{
  "model": "image classifier",
  "num_classes": [7, 3],
  "activation": "squared_relu",
  "mlp_ratio": 4,
  "depths": [3, 3, 3],
  "widths": [96, 192, 384],
  "mixing": "mixup",
  "loss": "cross_entropy",
  "init": "torch_default",
  "lr": 0.0012,
  "lr_schedule": "cosine"
}
Rows from block 5 of a small image classifier, named by matrix and row number. Rows with one number belong to one neuron. Each number is 500 + 40 x the weight over its row's rms, rounded and kept within 0 to 999. All counts start at 0. Numbers have three digits each. After the name is the row's rms in percent of the matrix's.
After each neuron's rows are labels from the 100 images, of 14848, where the neuron reaches its highest value: "responds to" is what is common among them; "colour at peak" is the nearest of a few named colours to the mean colour under the peak. Only what is clearly more common there than usual is listed. The data: dead-leaves pictures: piles of overlapping shapes. In brackets: how many of the 100, against the usual share in percent.
# fc1: MLP up (model.blocks.5.mlp.fc1.weight, 768x192), inputs 0-191
# fc2: MLP down (model.blocks.5.mlp.fc2.weight, 192x768, transposed), outputs 0-191

fc1.11 112:540504454525495580525506588471466485578520474523514495450615462566499497449510529525528433509503467492463521501545520484477488473591474529547506464556490499447536560428526530453479524467526484504449495492523456537511564515548419432455521546480472482596533523452471520496485440463498509388517499471524464499484479531533480566532395497522513482571472525557481574530534557562502462512490507527492501514520531493517492491514434481456544460479561532432535462517546488555563505530485491532448528491477559480461491495488469623479549431512510506408436524491515507451475503471464465493
fc2.11 121:435516527510507425535444467480563512479496503499492504498467501398523509469463525508527507543434535511516498552442527542448542593552455490426472518545460516502515520484512449562571523446514503554567446482503504460529578505523523457458520535471488538500426577439473454554484505500524537529531486568449543482429492485531529511512472494503528548527490457502492528568428501485498510542423486447516464526555535526492480512512485538437407526495581486492502558457464467553426535573492468525517487566479543514519492540469490563480521484563464504544422494420518554531461461442424431479
responds to: textured (98 vs 40); large pieces (81 vs 33.4); vivid (49 vs 14.3)
colour at peak: blue (34 vs 7.1)

fc1.54 094:486525534488498482487542496549490474509577433583549552520495488522483503455483541490570482461472550550520468570499535515422532403565514473504519554499494448492552502493480504488500500443565473517526556577508478486521588481599490500460523492555447489551513536522432534411519528499511540454470523488437534469473455512537527547453481526517594485487498458564504454502447494444483541536422565443543463454494455596516475542457512561435439489470533488513481497477489561541488457583426496493521473495518540534463459509551493530511560501506511480419505407483540558486517514495481508483
fc2.54 092:428531489529533553402534453508506432531465504526498493506487505500458453470524477397500471489529444480532572527444485490529468481484508494559515437524522517538503430525488496543464452496552481489508345554490465549510490489467471533507481492455482496489545442497379526524498542524508493482518496517484531577512527443593512492500506511508466482454527503498512513594500477510494404496525621568531551467486420493469487488549521506528463509509493462451551458566468595501515468534394513580486487490502489529477518456472462504471483506490510426493519541553551465456500502527462482559
responds to: warm (58 vs 14.1)
colour at peak: brown (63 vs 30.5)

fc1.170 070:430494505481554510519446431553499473501515446521477519494585372531465549483490508410482493509533480520538545498474494505432544410578472426579487394522490485508480469443538452524471570493475504578490506503510444420501465540485472563516512519546494465549491574508430514487479495465490527496526501521470433468483431470540537518504438502486508509512411536557450491550456541519492515524490527503511502537545504547555524516474557608460488492585500506425463453492484532460497472542482484452541497460502570492462463497432505555542472467456514449539458465487505555496463498465519497463
fc2.170 059:550603535509494461480515540468533512493533461417517494475539543619504466582464521541536522466531560489458438439530471475496464539486567462534468451541515524553501505501472530446401511460585547440530561485515523486469502522471462494519477437536501492494448509469531526488511561548559498530517562417549486527569546538442447487520447543555469421471504515453520475479542470484449515542529494531499430507474519496477554453512468482514470478494462466551519553438499539437524508485552547513531518451560506467484470465509470490532447548443531538526462468542483487460422517493531388529
responds to: shaded (81 vs 50.2); large pieces (63 vs 33.4)
colour at peak: green (28 vs 6.2)

fc1.617 109:490563493492544495574582500507463507511554462521476486513523508512463545423439467518601495526526488453508458484543544532421535473571439476506486418576477499465458499480513547479451535526504526445494530439475486463468455530467534480479505514480496479521489556437489535575494477449543480495506521501512526526534490446549512566537379552460513530492499552548430469486514489521539473408512483531513534506557522542514486571569474548442574511476487506477584515503519515506495472548487489456484605420488520457502500497400499523464491510520446450442401468473565512463487514519462457520
fc2.617 105:513536434445518467538487485570552511569524518460483515540523475512545535529495480466514595455487497563433453419498449539448467482560500480532526454540447492517551568494554526530511507459530560484467596476539436434520448469455464518497488557553536464504404553480492484489494434495504494455543497551487472510476424484498452509455398518481549524466494484487510524517483529530536530539488407545436467459533521484580493439561467525471510517473507518443473549536565445489544539499538447466456587510458492481565479526495482523549483480497523575536447453548452561476490529527523536491
responds to: large pieces (64 vs 33.4)
colour at peak: blue (33 vs 7.1)

fc1.159 098:416500512483582557491571582529504474531480488519483534547448533518527490482505495495510514552528532566558517520453526493431481491561466403491461463555460436498524553495516480504531498395468537543535509528533462458498442552489467490478517508565489511498555475487521489497502406463471402379505536521517481435472447473483475437516501515501584534494444474467545492551494545547439492423514478510541525421511521508482474432474469483459491572470462511496476529475462575487516463494439547509506512541538498489520532528510399520544481437542467520493514461513606477501465465494496459560
fc2.159 104:523548498540501527511469518459480526521575491575499479469480465494438488489520550516501409500416563440545526542506480477546549451508495459448461488465504503503517421456521457473459505478423421592526418507478507529539517505510581505451561463494419500597549537491545482493448513572521531445534477480490497527514531501473598466512462502516516517562555551568479539628469452494493527507470545504432487596458520493466445516520480515503472523511537541460474553580436473449514496474483497494465468462471519466545483453441529482496486513527488439475488473510428513546483463475500449544
responds to: large pieces (60 vs 33.4); grey (52 vs 14.4)
colour at peak: grey (52 vs 21.5)

fc1.57 097:569426475451589497502519527571531528483513520557490481450552490445492537534518551549540470546484490529488488488567427447493561545523513498476447413521529555421578478474557552494508479448477497514528503489503473488486460524503560513533550481494480523531482431444530466408464552488486479520536528526381395492494513507521508526507517515504506536534467484436498465526543495472438483495505520548461592431526532497532479555531544459460576554529490564512528519584516579499505487431478533509457524450534467482533529476499500539496475486501574531553419493507473467442424501511470513442
fc2.57 098:512519573532516583478511510437493483485505490548535454442492474483594447486499541489504452473526544478502554523472541510562500504496460425465531505503544519503467507426478506438439464477517519457536430540539483557473567589598481481465468458520509539506520536515431568512500502500476524402589502459514509502555476511515559503480496459491493537489476566541514567529523549573392505497510512471512488499520515435455499489430515516545503499540502460442500525462433549492481498532447550590483492492547515564421482471479483536466494478491458427465491504432497478495492459559410503594
responds to: shaded (76 vs 50.2); vivid (35 vs 14.3); cool (35 vs 14.5)
colour at peak: blue (30 vs 7.1)

fc1.532 098:535521527485552466449458511470551510554606502533531519529584456556497516490440497527532448407437510559435452524475545451437522465514483531459435511588531482492464502491520489454521539447460454487517487528482469524527586480546461458474503515470450559545501542503394459538591562504488504473580448496469463443482483509470529520531422499448513496539484494527495490524543496496493464518492485521472438538548480550529432482510495621519487481543516492501524495563436501538556531550533515461472514415482540479507473515403502535496574516511431494510501529493468532457529535527534463549
fc2.532 098:416428490477519532494524483498516484457455489478526466544387533462471451445470503445560500548500423478572501501504496527507452526489479529571487382533503585548492505515514525559450440496528501490551415467527495496488528529421448484474424494475465528408501498491534529529505489498498424562457521515452473499466473523505455498467516596499524521515538493486525488523375500501495454466508527541574565477575470558465529514528517490434460511496513471504514536455537494516488499575451486549548504547457491536476546444514524511453493509492561525453507570515599482557491486461440475497
responds to: shaded (79 vs 50.2); vivid (52 vs 14.3); warm (38 vs 14.1)
colour at peak: orange (28 vs 2.7)

fc1.548 087:475508571482560485539519480548545529470551474419462498510501464543506463491436485472524467486545444544529487563401452517484444541595459468550514463540518535542523507492514460495586506488480490520531527547525477464474537548462460456496521447568445553571572529482431540508543536460491519466484474445462448436500448562465528561470511589532523548514503490466522543535463549537458515546469555484458454459620459486470508567465506548547500558516500546431531480496449567515524503573453538532479480504549550510491479504505523523499464496496503522500440508458501536486487494523529381523
fc2.548 082:490478463515536652471516493507510388467526491514463519523518450496495496526487503539521421439554414514556494539485507511517450517457542534516476455531473493500440493466446523467517530540461480546479481532460485596461439460537546507475429454518541507511600492529477472492563480478509434398507575371504482524505543463498516509491475525514570485498559593451494449500503492488514535504474583467498537545487517550569507523515589532463556523566510466454464471566472481495550534472489524490416502480539434469468480511524513485502504502562499474463510548523470506512523521469512512525
responds to: cool (70 vs 14.5)
colour at peak: cyan (26 vs 3.4)

fc1.460 100:491453547531486546476496566527469387467526468450524536539457520467600457458495554484454541506502475565512459492498517513547433487481451397576546508480517456517479487469488455549569583519538492497491500534486491468489473525510524451456509467533459491477513550550500496558506515404521525477516491457528520505514447485586514550529428482484555508539462460468464536528443520455459460552479493429510569572579500462609542513533502574459522565505482502474420485514529468530518503538479518492549512455547496453506459491506456525480472471495447517496518544592539587501498471429524528479
fc2.460 098:461524486476557579433484438485533491461520470565505519499473466463606497495515443488496480469559453549495549564418517483508447521530507517496469535558513530513430570502466494478496537480498543520488433531490443611514516523534468491467420451519491492507521491502376504493606484517448498386538480443508504469524440442496532460514472503512480539404473541502546477498562557476470541495468548535493482511538555470461495489465549556523484473560508462433570503557416522491504526521511560519440463472562495501436448470477503552472553490519480485499503535480475529529502529552507512558
responds to: cool (40 vs 14.5)
colour at peak: blue (37 vs 7.1)

fc1.672 106:560520513470496495507502462484526442461488507459513490575477536495571480498467543454504496507453432495538430495570525504519557460519531542535465491518459588440486519481501529495490566505538551544566500512533524521484505545552497434498535475570465529497453508473440537453496497408529511457506579520475485523516444468541509489448486519483534576494455430506519540488476494554451536534527531507467570559533524519591469477498500504509585460477461537510433494485617485490539474517408538528549581440581471526537498461451439544463540500561458456490411439441511480491482498516442533517
fc2.672 107:429513519518634556476536510444508550467473459548522466479489433478501486526538493472461439439548513495493616577456512490553473493518486514480521532568564530526487492528509491434502515501482526455485468513544500561446528573563474500462483446502525515530530473514456515516554480520449537410525412477546437464553488479457552523481505467511481505471455546513544489453559568496413518514526497488551486477540487423437517501420567516560483483526517460437513475522432613487489491527453567509494501507551528515423471497512492508456508492477469455497467523480500474560538512537456535574
responds to: cool (47 vs 14.5); vivid (36 vs 14.3)
colour at peak: blue (54 vs 7.1)

fc1.518 090:514532464531565480495506558484497467468574451454562514548579447509515512467489492493487484440495520560427417497460587510463561492588480458521501520556496500442472516516548537483492534524548540435527470481532517483492545550566531473450478492505573541588505469460328488572516478448499537495491463507456505479507422457509549467490398549491478505553477482450500488498551490458472493509534505539489574487528546569492535548472460505487528520487507511474547465475524563498540481575526525468432453535520497517507536529465536485480500506536469562549449526432475495444447500479456528514
fc2.518 088:479471487470480481491485451541504512554526474487504533497457481511520449416456510487564510546498473592541506466457465578471502535552488486518465419547439523589559559492513507586507548494527522429530479458518469447490538469414454497463477509493558468485405493457469461525621449476500434507534524486472487535475486472515416543465445536510470513428501471494498579503471488506515440522504430500538486448537528514499508472568466565450478481538505473512531593483544410495491502557517482587509556488441521528472529462495494541485488529496564566458487480548565563504469500477454461499
responds to: shaded (85 vs 50.2); cool (52 vs 14.5); vivid (38 vs 14.3)
colour at peak: blue (75 vs 7.1)

fc1.510 099:556525506447479475437532548480532395476478493479463538561495534478485476436539576431454542461436429499524474500525514512520506498489483504523518476468484467508490512480502530531498616472479481537550509563575516470455502543493522429477546453464496531491500527507479458469475540435488518525490522523446428485484440452553577569499457501502516544588411541486439601514469553474452501532492542474491623496584496512583508524523551485415576515460508485492524502465573512470565458490510537473483559515543483481507510451483440496512541475549479542531517514473475503540466467485461550526
fc2.510 100:451532563522522577513505507465491563493512479514547468454499486542542461513461467533488434449525561489448588553492487504554471501496467477487515521566541570519482514482494511442483452520502512451495479527518490560459541586581502488453430437540501516560506492487449529512529495508470523397592481492511483461550474538480551487516540494495483511466437543550567501485577557556412499489537504502519481479482517447416497491416513516609466482549485458528510451509437568473481469486447541594480468481565497516457474461505493500456446464469478467521470528463531488463517483577431491578
responds to: cool (65 vs 14.5)
colour at peak: blue (66 vs 7.1)

fc1.406 116:538458509437515593543559572483461526573519496459519447448584487556502527529510504335507502515529516501452501493550494482535462434519476527549555462527485493474538543490526525455532537530549476413455572521505501483524479511550518448458552553525465487552525458487462555510571506455474478401496501481549517499496512544600575563515470530485472500545484450594434495470517509478502471472493495484501510507553504446507498454499488486490508511523535524490549414555509550498499463469460441534478546471469539475508524553440442497468496474454476422441447536451483536516514493558469466517
fc2.406 120:567567511532508463511504474511518562548577465495438515555570461520533475519509491430469572473463556548442481504518453539478517479501506443539461481568501487509541507425543478460514556451483494473475530470457449426490468536587509500480564490537507502522437532456479409513511506579511542494511493592507541592552461496444572453441421521532533509517548463479475591553531486425491516562541525495451464472506515525538479467507509566451479522507504480391478534520491454441528537469484540509515558476528535481542454545465496491500476513489422435512488470523490497436528539489519455546
responds to: textured (99 vs 40); large pieces (83 vs 33.4); vivid (45 vs 14.3)
colour at peak: red (34 vs 3); blue (25 vs 7.1)

fc1.507 101:455456431508517530513478536476506542595490490458523447494599495492465508516527556372511415486475484539433528528545462461545442465493475548521513437522457475508560482477516566441513498490492469480493480505571469475459486492528466436519493555573511494522588476514477458507495485466519442464516486404517461502480500556536526555533398501540545484567486479468452521553497588501494439537516521497504504498577534529484514474496483548458528563496511515442538393558534491526514530453523455524442486491486554574466489499523494516530535471483475571524494580511428466552481531470538461524
fc2.507 098:546515520526454535460486473533508565562539517462445537496558488508473472497519477414485538499502546460492558537494519554501535474491456486577557449544516562502525557483552476505497544459517490506450510542457487482508548520549468527470557536485481512575494507423417536532507507554483545431495468560482545562491444546478618445445492482473399482505544492576442562589492504424457452553539555519522457488492502472488449515518520508517500442494542454428517498505505520478500493499441489530519545496491492456504499492384490542441500473513452398454503485508529520438529518539467450567
responds to: textured (95 vs 40); large pieces (78 vs 33.4); vivid (67 vs 14.3)
colour at peak: cyan (40 vs 3.4); blue (26 vs 7.1)

fc1.697 076:525468510505468559526574517474543524493494512442483454409510520499536488521429549535535475507513581452455500503472425491508514496534526496524535432593486524511516578428428553450434463505533496495536551517511432532477552516520457459520476541539509487597491493514492541513476498471447463489552567508486458476443432550529463501467528549461502543581381552552541503490483594568480473460489588476564477497532525523512464461422441521483534529545522518483483422497535585546462502482544467469536519471535494502481462468523494522523473455484520511511466515478493529569481477485558444448
fc2.697 072:529519497498480449530464522517474442492538566557501501495501524504537459527486525486472575462496474459504402515498565434478491540485437511471511520547470518510426483422494488437476553508400539486473437535522596485497519478508488441487491583520475529474537501562483408494434530543462412513495542458487570496489467497468542464503499583436484534538420525487509422543482585437479543537418498493500517549511498552471500540462550491482478494526508418472506473493455487537519588504534475463464440536543436484449448521456535518519439459494436507517536523527457564524569522485533519526
responds to: textured (93 vs 40); cool (37 vs 14.5)
colour at peak: black (53 vs 10.6)

fc1.708 097:412476510529510518454511509556508429469570461471472576484497460576538447459506494504499510544537590453539485475521475526535477527544495471495462438521526458498514493389445512542467533472495554436496442481517502485519533477485485521495456523470478517547443521529450535518517552519550455481544527510513428436475475558489486564495526505454548500499498506555543470497513531486497470427503488426540488516528535524513464505519524518486459612555559449490442546472526569520471571532525492558513555508544543496512431459479391542517426462403567469510474442560470560535493493524516435536
fc2.708 101:468455462476481548439493488557409524468525527439510571570594448519527534553537467527458493529522512487438512538571526588443470469506509529494510438481516481466455519493504458477508499529512410488447498564487459566484510491537499570484471491544488487593536451517449507485512486538439533495495517476489475508521435535483536508446475468480389550555489541486459475538577520569502473543475514548491503503507616458482461566467477497445556447498485476552532508548485467469578519486549513478447463448586461404481450454488527536527487489529491481541535511481476480422532526478510482496
responds to: vivid (61 vs 14.3)
colour at peak: green (32 vs 6.2)

fc1.540 093:481576456508514494503515537506502485474498465456491531574540474474488521565465436528512461434488499529425516478499481541470545440523464520495481462649489514442414495473477514459444478511533586443506536515505486436538475500526453461505569491595556533588436501478472473487481499496504501501498495505467479384486450522482496454505387495534522567587521511493468425532520532515548539495486535467501503481576498551438513460467428552529532524524494530501480428472528510517556516528536512468476504535494501538439469461487501501506449494545463514556471505438503494385434524459540511492
fc2.540 090:514421478470540626459503391539542460512486503537478522484555419509507517455485482509559518543543396524605465469492553512441466510488503529515488441453427523511515486548516475535513514541477488524480514496477430541491518487464517509477452518506541448538521470491491481505531489416456410345490511471499454465476541607523515572532452498519527491460555545543486536494496506535529483510472467541474522480486530531563491494539606430509492504551496485507555522555542444518488525537508489525452524480493447452485511483478540528471531476570504505448497560565482511479471549498484499460
responds to: shaded (76 vs 50.2); large pieces (65 vs 33.4); vivid (36 vs 14.3)
colour at peak: cyan (40 vs 3.4); green (30 vs 6.2)

fc1.71 100:455488480497509560471487564487474501479492463465485540476499465567607494504532486449455472445511561528494509504503418478495407542515488428505488418494525522478552516410512519470475519473555498427596488484515517449536469529556494506496525485567455489500467436538490543469609553515521521449487470456486416500502456548540467523473497446515489503499520490524454498535501528479531464557576572541538505420529545470533459448531519539470567529552565475450485447467568563444464556476522490527537568489522531574509438469525449499520448525475482453481508512414482524569496525478547479500
fc2.71 096:495512534515518478514525535525455577521567514468482550554561504521486503487518492504484530556494549526445501499569526590465548411479468457538464447466521473440568499468553485472518602405544408484437538491516488374480511557553503513512529474507521499554529500442514521515503468494519519515483480565490543489513448500452542552486466488482452525593546479520448526504548452482469483526599494418422486484538562549505508550465507534440554469457482552522499516518570479458551458493549527480555559443513493439555514479443507468475481504512473486525448456475533496427514494476471466525
responds to: textured (72 vs 40)
colour at peak: green (28 vs 6.2)

fc1.399 096:482483486563522525542527520483499457514571465515457538498569508477546582459502447515562509473501541513516474498531591526476517487502531510508462448512540473444460482490501520467433513528608483439515479512541436525458484535479412497451403470465501484515505474514476510568486496453421448490519496452481417553559454417553512486523440508498527513560469577545473456581554563469483470496485523495522459494470521492534410568516529513484540514498445549513593465504550494466541553559547533483431530473558448492462462421449510516507571483527483469494514531454503458466468572470525481492
fc2.399 097:509473478471493469479529493523508471543470477487491491412543445513498521526534532473529459508473489509538561425495524435496490540548531461518465503519458496480568471477521494488528535531584535496550583540507493486501496512517489498500585495492517492541477499527474541453551557431504508558552463537513432476483568534563459526482499424519498459541469484468460576411532471551508472466570456500545434506487458480549515413490446470519526585499500601491479491497525550525523443472456495504525531471500589553493485621551430496562455502473572521502454449473469425433452434497457450477
responds to: textured (81 vs 40); vivid (36 vs 14.3)
colour at peak: cyan (26 vs 3.4)

fc1.706 114:528560514517520546470469491465573455465456524491516487553470522553578501565425481511467507527508455468485435587426572486508472513513485528516447523530437525503543499528462535507523504377526439538511503420575454482488506586566486494484459495517500514486512474506479537549481431418510467313492533529525497522465436512485497453488493554520525492497482479469546504487536489564449505459518535492491525543516518490542517446503476492520568500557426478516483459478508484539543483503472482497544523486493520448505512529524494511510513476462460532515431427516621576517430483498522525540
fc2.706 114:502555488474502499475545542486485473460555482473521489536491406457477537529556468528453472545505515496474572579486501475573486459554515545460485496470544456449419492437460471453588600536527483570459500549474454530496471507529582483458556450546533497565514477523463470448517510490460532482541483437566458489496493482508530565524509466507493514463524546481443521510528482446482551457446537459521548537544534418503478487468503545530529537478496592362519505575469555494532485439433522446507489468532511447481497550477460488535521516521467442550471449421445503508521455504497525525
responds to: cool (51 vs 14.5)
colour at peak: blue (40 vs 7.1)

fc1.102 096:499468471549461530441480443474474543514494513531444521504573450440500527438567477503505467485469478532487568575520470596474483522539469545505449402483504508495465511465515468488465483530513465492512425546531429472524555478486425505459486544478560505558545515472463484519553460509438541497492485491415496471484417470493507546538464496498492536556393549474515471586477558530438482558442538478483454500565544464463470513495544516476547536521539477472507547591482491564490518533537487518439485532530485467421496450466515609469511417531476509458535536469518502507495548475465417508
fc2.102 099:434570497541447411507538567476507475491428508451568460518492531484486480475456576553483465462528543483482472465425541393506558523595448575462482524495522529462510474463507471509517477506465520546561492470481536461528546534515525414519500553530523526467418535563477509541463481470525452481489552500453494411420494499536476496556534510491466497502476477513481467466446536487528535468486545503531464549603464464524543552433496476509490546503484489526451433461525544558474555466546466452508455519475517538490496519589503512545443452438532566533475491502527548518488433423521513498
responds to: vivid (97 vs 14.3)
colour at peak: green (43 vs 6.2); cyan (36 vs 3.4)

fc1.692 102:485507582402559547434486469463472502572509481479437495531459560542546457437501499505524512458561540556524558538430503555481489442492488524502444460474572523459466580430435509526527515452500454419517438464501511429533494530554477517497538514525488510495480458461457508574623517451484455476546481518455523515459444493495502516535535452489454491576491521554543478507509498514510408482535560463502489440502451450479428572478504500472481558497488435526473453570490435484558490486570498547487501531527504561460500507484472509507535507519466473499452489497532505583544550532496515565
fc2.692 099:545507508530499472518507538498495484537471504446422477487597456557524511497479462434533482496455501575449525485466574519482504524532474492558538430612481482499536543468549539465541541492524550465480597509504559440479514524545465478528495502546576494557379505498422521497547474449482487485527493544510518491481491474488540487456488513492462505563537481497481563469541505556516517536503530463507523491534506504520534463486434462478516552516498499420498428471509547507553503491523495472492550494513545471459511643492489501528427496506476439490463400432471469380437449525518452511
responds to: large pieces (74 vs 33.4); grey (43 vs 14.4)
colour at peak: white (34 vs 2.9)

fc1.659 086:380488478419457494495481507487552428539568483440497536534589441517519513425524469569467449531512486472473517481483589475438475485547503569515427491517438487500518552474410489496524540490573469513551509526529514489496506518475399492489490514518466431541530571518471459528478488412555412496512476501453504482464509464468530583551513520508520481480452582461520510517473505571491515504480548513580529521510426601506527517469453500424487487507529524479546487525523529470508498574477517499514501509484508512461460515506525528515483502535558571493471506538534514466570582431561502501
fc2.659 091:548482546538558531502530530499469505448510518539422506526595529430465452520520496361490532569485490539532499541558471578519537476494479447527507406520568448424504504408523479416530590457523468516472551535497456508493511567579503489524503474521519522496507511511505483483491469535478517538483464461472450453515479466479562535495509424482477554549545505490436496513487529490471538465532595389490437484544507454536490516448537499498529564462480536410497483545465581501520498477498544503532493476565506498505493531513474486509478495506397419515469450460504484474503528471525510511
responds to: dark (40 vs 13.7)
colour at peak: black (26 vs 10.6)

fc1.671 102:507520535480607544505460610561457518518543502437432532526499469463520484510478510501488503478488515482526455490488494522443552481492479513524492478567509486399459518483522506411537627442522497387491439468506494445531502544479490449450526479500538498484532484481535531532505457496487454497528537465518431403499475492457488531426517542506562507617447512511492464512510467491484535459492541472468485532498442511527437456508540530444448464480543498496539515534542572444471535550516512540588541508492512568530410554479516545501522457398499516536483537549510532484508492491534453523
fc2.671 106:525490458553482482454500496490493533532505496467525488553508470580450499459552550434472492507476516505567505501523448528497517477470488427529464476415538494546573496512590527506540489430504470537504470466446564495557527531449479473479498483465492487441587473479571615577489439550469483570421543430487447506463485430476592511501479496474537446558520461548536523546465480416498523518588601507493509505494494465533475509516523486461516445482492509552499543512518556490518478497454468480513527447457508503537507415506490503481522523482534478439491492573572513553440456415483508533
responds to: warm (39 vs 14.1); gear (26 vs 4.9)
colour at peak: orange (25 vs 2.7)

fc1.281 100:498527496508544451494465511486548531520533467429523517498561431476473545477513477505462538417428549548448486520528474512423571564537441505478404508649473468491457508475551498476541515472523521448546484457484482463537550473614485477487549499496474564523485529463414485554498523533468512462518447493508494471448476475479542527555368526513489508525500477500497524515570514476521551546503523517495433510530516473458476456510441525537463500512542471464447445502497506542514554511566471474424474523496547451493492521402510527479527489499426537546468501437478535488446486443482435488
fc2.281 097:479479468489531556419530410502517465507448491535489477501456471484466457457495485495543470483537370496591495498478519504490437537490496563564485463524485593579475504555484530538457467500495510484536425514492492600467505494450442501489422502474510494422522454493486478502524483492468439412456516452445513486490540557513451483489488566514506492426575530499519522556445504544498445506500550560550536482501474539463495536550558483495461500546485427474609510474490490511523513562467500551517500498501495562435497426523511522472545502518550472465534592565554445535495550478476468529
responds to: shaded (89 vs 50.2); vivid (43 vs 14.3)
colour at peak: green (48 vs 6.2)

fc1.690 097:487481498436552529501480463517491480481543469535434494523486494515600520379445517440533491444532531492516507545544564543493517468507495473510477451527564546509504505478508450489519527417507494500551407447507495435508463509534479534473495500500450452545616497509458516581618528475493516475625504481478466422472466476592503524530451506507516504525493491544448482541502473520507512433538546559516452507505488522525521591552571536468460520548449461461497523490489470472498522496520477476531496499533496580469493423484529482493510527451486480519427534513473558529534493385447501524
fc2.690 096:509500518499549495503493544523496526508543578425527524596557547536471502494447501450581512483477443583497471440510528515435458491426483468542516454565483558553492569490519593467466503444464529473503527513558542475460521462464511539534430506470517496477486495501428595530509531506494451514489560480359513496518493457425526516454515520433447534538522499475532502429536508491471481535547565502531521503467506550529512544551447528420506495504440428568500456482527481459506498537490505530529501475538408489502488517419545480454559475525534503461544434480561473464542470503501521529
responds to: large pieces (61 vs 33.4)
colour at peak: white (31 vs 2.9)

fc1.62 098:477494532586555526548568500467552424558527535528425505516549568466508509477497486531542499506481544483483473518544525470470536471487542527537528462525517450426403522453563487532491505528629493466551495499557514503492498553508424505499404522474516480515468525457498479522515510491505476532542476427502421518486463464483496474514449505456538498582453555567421458527536554492527423526566518552525536566473509496485473609530499493561483494458476500452550547537548458510519553485498503524406491512550509563533496407465477502528527475501522457532525469524449477475463485472498444437
fc2.62 096:562469456490483571434516494491490420454479492520478470437556421537492562529544509527472377483505449516514531477508575488502466527529546559478461510535515482462498461506471507463479493540541481534496532564537486579477485505533502509532540505518517475556603448528439523440510527438491550415485528477517419424490553482578489502462509415549513490528541517476486504499543469591520490495468547463508466503492486484506522499469548432464548564525485536515495424498444625532509458495500511464489459468524546479436532539538447513545491500505485426507491441459408460471467494547516531497
responds to: dark (49 vs 13.7)
colour at peak: black (28 vs 10.6)

fc1.52 077:461505472533543532538510495509527418460467563533394503478530507481568454507497495455545478490536529508477491565451530507469516525572517498517519415576503550444424549454459456468462493536522452464505473524519452483495478516535434537562460509518579473506485544489469443512529494498454454417602572515499432461465446470531513487457502533508539543556422523504446518502473536561571451487520556499540561468521514565540536488465508517534572589560508486445478473493465602551511501484501474560487542531537513529436439504503423536491449445480489491515478482451473492512467525479519463467
fc2.52 068:503563451526492517520531474508494432520487501552500493430482490494452515502466474476547466417470478516475483491429480437545473482600505556481538578557503497525485550545496490494510494533458506478511492600508533574539492436491451489465479529527536501496553437561473448453497540526442492444506513435466541424433562590572477453555532500523481466478523504503523490510462572540509530492440553596507493493469514472465500488508486411541469575537516513457531422474405515504532537429498499443442468556544501515424486536578510487565448472475533466499529472522500500534477533567533504508
responds to: dark (61 vs 13.7)
colour at peak: black (59 vs 10.6); green (29 vs 6.2)

fc1.195 099:564523482464486527436479562455476480498495478489419481575481549562559552437504540468508529519478482552524468511492493627428526473465508473509511489496457488490481462434573537468482521495472549507519466501479535502498517474484458441445521449522508525516523546494434562497498532466556498521517553467520474481545454524518579481514428481515523507494459459585475519535449470435427498527518611462509503545530408505521498514550494575477548476483453483509443491480498552546519562596512532470478525471577506572480463423438442538538495518541479459461529493459578526452490501476516536571
fc2.195 092:458538479504509507489574539516502503476514468470572494435466482518558502488477491514526448345510505505476604462461570414494497525585517514489518499561469513533476590509460561492441478521493592518520506523500471544509501511503455480448438447504534451529523525525433572478527558441435490468577547493531519469484472449509504561538513530505513467511440572491579465438568540540450486499492492576572508497525527471503504429448498554504527526568481498497580456524460568470532488481476482508507497491532501503448451514530472531513509466482553496489465483484507539558485430567445469486
responds to: shaded (78 vs 50.2)
colour at peak: pink (26 vs 8.7)

fc1.254 102:492549490496536531460483531516528449469577512445486532509532499471458496550424459507541470539453557564468537495525475527527508548518529514475425507529397462473450551477496530513477567496498497483544544557558553542469541485473403503514494508504515509491525563494472434457577474544540553499515589427514506414540524555468500526508531484475487472511478505486533448607500517489526474453457487447534428506536501502495484492511607547517597559562438465527535554499470479514537538483534522521446557503532628474475474480504494511517551512462471453516470457477509512525470559504486432566
fc2.254 089:422520498451506480566483475547506496533525536496503539555480553543512457493453445500545523424518513507434419477514494535471461459489461533577496508564502549571554545500469537509441462429520517469527432455502503454477478455487453531520480522530442532505414502476451542536483428517524492480543505491399576515535470493519447488477469616439456549397520447503533487562416501527503511551492568602509534447483479531557508516537436540454455458453496424422501529490515488457499546525478509520522546486482476524476469455426530491487515484472514503493496491564540506489531532472528474552
responds to: dark (34 vs 13.7); earthy (34 vs 14.4)
colour at peak: black (29 vs 10.6)